A small segmentation model, trained from scratch: activation leaky_relu, batches of 256.
Rows from block 5 of a small segmentation model, named by matrix and row number. Rows with one number belong to one channel. Each number is 128 + 32 x the weight over its row's rms, rounded and kept within 0 to 255. All counts start at 0. Numbers have three digits each. After the name is the row's rms in percent of the matrix's.
After each channel's rows are labels from the 100 images, of 14848, where the channel reaches its highest value: "top examples" is what is common among them; "peak on" is the class under the peak. Only what is clearly more common there than usual is listed. The data: rendered solids tumbling over patterned floors. In brackets: how many of the 100.
# convs1: 3x3 conv (model.mid.1.convs.1.weight, 64x64x3x3, each kernel summed), inputs 0-31
# convs2: expand pointwise conv (model.mid.1.convs.2.weight, 128x64x1x1, transposed), outputs 0-25

convs1.9 086:128143098178161117128117078109053123129099152105139094172152149049172151115175124107059152104142
convs2.9 121:168088137151103103105142179096145143084090193114112095125105162157100163138124
top examples: cone (37); octahedron (25); largest object: cone (25)
peak on: cone (29)

convs1.24 111:138113108096158090158087115158111123127185131159170186145133098152151131087067105168137118127099
convs2.24 102:140187130087181132165175148131133058155099056190154138225103119156167144141130
top examples: torus (30)
peak on: torus (25)

convs1.8 091:136116123134100153147116173111177152132113121186157137122165145089130136127106057102097170139150
convs2.8 095:169075180159079079094177117120148088119103126123124132073189123144168148144097
top examples: count: one (57); capsule (36)
peak on: capsule (30)

convs1.52 104:173083109122137107159128239130135174147099103163181151137084120103095102138102112110132100154054
convs2.52 097:085133165095172137059102158102129142118134097146147085110143134114102138142169
top examples: spring (35); egg (32); largest object: egg (26)
peak on: spring (25)

convs1.31 108:125143137131099089135168062128104140124119120067089151169169145137178181138139082131070103184144
convs2.31 112:151130195180170167192122120137110142092123155098119175133154115111131071113105
top examples: octahedron (47); largest object: octahedron (38)
peak on: octahedron (47)

convs1.2 082:157120126116106057167202076136134088123164081121143167142146104172106140149104094097105102091149
convs2.2 111:197119097153134129105113131131156103127163107144106165121128145105158111168147
top examples: torus (42); largest object: torus (34)
peak on: torus (33)

convs1.34 102:076135118117172138154098064204165095091094135131146128158121146149073175075195164148108130162141
convs2.34 100:126144109154122147130116125170091166154102149127159169135170080085158130120114
top examples: octahedron (35); largest object: octahedron (28)
peak on: octahedron (32)

convs1.61 096:128101089139203147113115114127036135105086169101150090123148167162077113130177128102083142112179
convs2.61 105:164142125140157178122146129068095109066180128120137138141114086127085099133067
top examples: cone (38); pyramid (29); wedge (27)
peak on: cone (28)

convs1.49 106:106180093149146181123139116081111149141040142132095109138106153092149140118116043103149094111148
convs2.49 106:084098123129121120101106110154103098139113149106135095148125138211215095150138
top examples: torus (42); largest object: torus (30)
peak on: torus (39)

convs1.29 088:088139141121139131141107145118191112068103147143182056134126160116139108110168141117195079114084
convs2.29 098:130138110198121145156104094108157126183136112122148164107105116145120127122117
top examples: pyramid (36)
peak on: pyramid (30)

convs1.56 108:160245116114182140107146135096160130157139121142116129086111108132064105104104155081181172114123
convs2.56 109:128072119162132094093118191102145110102103131079143183063096097106078110122199
top examples: cylinder (29)
peak on: cylinder (25)

convs1.51 095:107176107131191133149187126102111103135137101100186140101154114127089084069137176142142120106137
convs2.51 101:101143134148146121131142168107189135059060089110144088148131135123131111141082
top examples: tube (36); largest object: tube (30)
peak on: tube (29)